config.toml
encoder_arch = "vit"
model = "masked image model"
dataset = "rendered made-up planets"
train_examples = 195000
image_size = 32
crop_scale_min = 1
horizontal_flip = true
color_jitter = 0.2
method = "mae"
mask_ratio = 0.75
loss = "mse"
encoder_norm = "layernorm"
encoder_norm_position = "pre"
encoder_activation = "silu"
encoder_mlp_ratio = 4
encoder_head_dim = 32
encoder_fused_qkv = true
encoder_bias = "all"
encoder_qk_norm = false
encoder_parallel_block = false
encoder_dropout = 0.05
encoder_inner_norm = false
encoder_drop_path = 0.1
encoder_patch_size = [2, 2]
encoder_layers = 16
encoder_width = 192
encoder_positions = "learned"
decoder_width = 256
norm_pix_loss = true
decoder_layers = 4
init = "torch_default"
residual_init = "scaled_by_depth"
optimizer = "muon"
muon_scale = "original"
lr = 0.031
momentum = 0.95
nesterov = true
orthogonalizer = "newton_schulz_5"
adamw_lr_other_params = 0.001
steps = 15000
batch_size = 128
epochs = 9.8
lr_schedule = "cosine"
final_lr_fraction = 0.05
warmup_steps = 450
weight_decay = 0.02
adamw_weight_decay_other_params = 0
Rows from block 6 of the encoder of a small masked image model, named by matrix and row number. Rows with one number belong to one neuron. Each number is 500 + 50 x the weight over its row's rms, rounded and kept within 0 to 999. All counts start at 0. Numbers have three digits each. After the name is the row's rms in percent of the matrix's.
After each neuron's rows are labels from the 100 images, of 14976, where the neuron reaches its highest value: "top examples" is what is common among them. Only what is clearly more common there than usual is listed. The data: rendered made-up planets.
# fc1: MLP up (encoder.blocks.6.mlp.fc1.weight, 768x192), inputs 0-191
# fc2: MLP down (encoder.blocks.6.mlp.fc2.weight, 192x768, transposed), outputs 0-191

fc1.699 047:444449496490512510467516500509499485471497482497573497489534441552508465519524490584512580510599546485469435450394430443499472577505484523473545563495548453471532518523495550481460492501568503604509441497380484456445466523547515457486471458582473490431621577540488478466561487548466471439518493557501505485436473491446541472591537626599463491436516451575566544536571592520581483404535559522460428519548393468524533505515529544436576417620451485474495557483430452529415368468525551523553440453515464435501439528535508528422543453441431565514511522436457570539455410500519434547
fc2.699 043:481547490454475433523518530480534501513492599384448542581424573496500560469498503483498477511461418552683586481652520542557550476542625448513509404536483507460519541470507475518505456503528514449506530532550496473544603486488491526480522547468495552462416417466490508506468507499529496544374423510450452499552504467522479441403406488400548436424499441509507429462511465459433500596514503507500620419399543534481487485492504521512400573487571418558473451552489534514540536579488519447470514531474452595473475515478450499492485533529586484494503455591498454524564529541426529496
top examples: lava world

fc1.727 100:448586465497450555511475404583436503500513451624569557460468483461491557539448490490559438494435455461538521429423490510470466436472422594435417492539530565544549516483487446417557507398536567562548516558527561524451483452565459535454487403551523506405473496397498604486513511540465460464508542560529461486472481563503588543406460612495555509502516523509520576525496481580458468510538552543529511451427477450464543506427443406504516518491543518475540462485390494588535496572467451478501605511494473500440536471578439440549518517567504578460449532534429471481476454528568402579
fc2.727 099:529450463498501519487549510484498472452570497586505485419391503506500525462500463565487550546404572479512501517430488437601473493433443487512454527440448511463324427445493568456448472562539487489536494508566498516489510489468535559411519440549506472539552466510472477404565411625432461518535520495532449548525418501492486516509538481448457549505629530557523529538499479556449536537480454627516586393517491535438503499530479596519567452465518520467540508442451598593475529529423417546413550583528479411495553516518512435492448499525471613522513525505411524458469548535532578468
top examples: lava world; desert world

fc1.169 105:390579427501397513520483482536602486449502475462529481491426455617443500519415535513498572506517518476560493506478467476455456518449446519528484518433475554529438472483503470447557518450531488512463572484448475518505421469519510515433485545489533527545516470509354445449445437532438510478498598499490511521452472550542472592625499464525431412496630558489459577524499530669524514509500549462438468459534504437482549493550534531484602466514519509463571464491469601549596512446466522618519501544441477508507476452445449453490419411557591562473502566458503518548462568460564549441
fc2.169 095:565426526527526571489483472558484458534417488550551553554480437586488557481387400434563480480458520501446536488473470482424433476437419442573553526515455532417433494646506579446544527489408507507536558492460515542436551536460474562547445518501483484502442367412521569551493472529481489611521461506405492390500496527513532449591551577550553535520527470555544523509498498480527538525469422512537505485565484522543507503531435570402482551528484538472375518491467485519469537460549520502541482484420453364520489477562435503505516531496540455576572423498435570585497466525490553558
top examples: lava world; crescent

fc1.617 128:516512494446560437533496569545454519482476537541516374458425466559494468488555546508509509472553470410414569597517482487507456599501444441500453424562550507472477485467569471490530432542570512421500439514488396509488437532504436427469451467636575477440498432606574476446515481491491510560507487449513563504436492486509453505574445528507602459491524460507454528552551468455549558499631554379505537568500518488554424525447462476581501486492513413516556465473575455529458504550518389509549609500392481436472449470554444468571594506513519540552543550519554477435504489433500538510
fc2.617 148:453552517547538542459480502445566410502495439475456558523570467479500518471500486482436578567510505577551496471514497428464489439440496576441537523517493470487562394516467570539563507454466539609524560593506615506524562466575498573449528505383420556550521556413452497537475496470479501582591508526518452575549589459493532446489525501389510583405532459458406458452521464463514445451472495477464498529511484551367514427540467597437410468448519441482542455518484441515477495531541658497476425568523510534459487505408520521472529502515440446463626529564477506461500528496517503492
top examples: ocean world

fc1.761 089:447504472457467419468477428463565484495528506520474478542466550518480525508561510557547462476453479421564437609424447600393477546479434442614454648481446573518459567436526462405590519511441565541542557404481534499529517447478580460504519556586496494561471521497464436514456541417411541586503549489625534411499483489546426472554501439518474490528457492466446578435508547492486524520528571553503527476486497506500503552421469569471453467468495579505517477568441432607557550476485464418520490516539490490499511473542571475500377430587516426517546529474487492566540460478453493448
fc2.761 080:560596516495507577449437616577452492460478499494579423455501540536499474566432401464533465574369595511445523397602516491549568494493494587364537487439582513553566394512458466566465500431533545438537539560479469520531484479417431542531533526422572449460484493476500553493475467604575492502457477485535453557490541506538537520392578505446541441432598539544492433589511496537486479512498516524527481482510523475501572455470449517507523446510529543408439436460514573581517525544383487507454437482536480530524524569482468528480488496509470483477458541503417490445449507461515407500
top examples: lava world; polar caps

fc1.97 053:444568477563434514425505399443482656454548507480526510482480381480414443497600479574531473466477430538553487376490396559500477460522502535559551565519465505541554575507542510496502525521452419564514441451336453530594502542461436402459522434476492519458508516508435532457488527591498523557524446495504479473497555504535505513566541502534543473574470521576531513516514528436541463503474589462473443548568425445488402451557464561478471493532528473567572459462508512494531485467468554536509429463503536538516507548412439461552475640518507524586492551465520389494510450513473503560
fc2.97 046:518364558549472509532490571509469464519516541484488403459488599461510472539493496517444530454466543507553477521428555503441559473545526480516474366543495523461463522486513535485535457559606481461479508501566497402444458467557482561492509538508486457543449559431510433495527516439483582489523539553507412512444535509484525472475533452490475464432406558436519520512561470443474529534508493549515573419477490508459490497507362502437539572558596577442438509598545573491479465375456461477457453509454559544548519464654620494471564454492518558519520460576383573532532453529442601487
top examples: lava world; desert world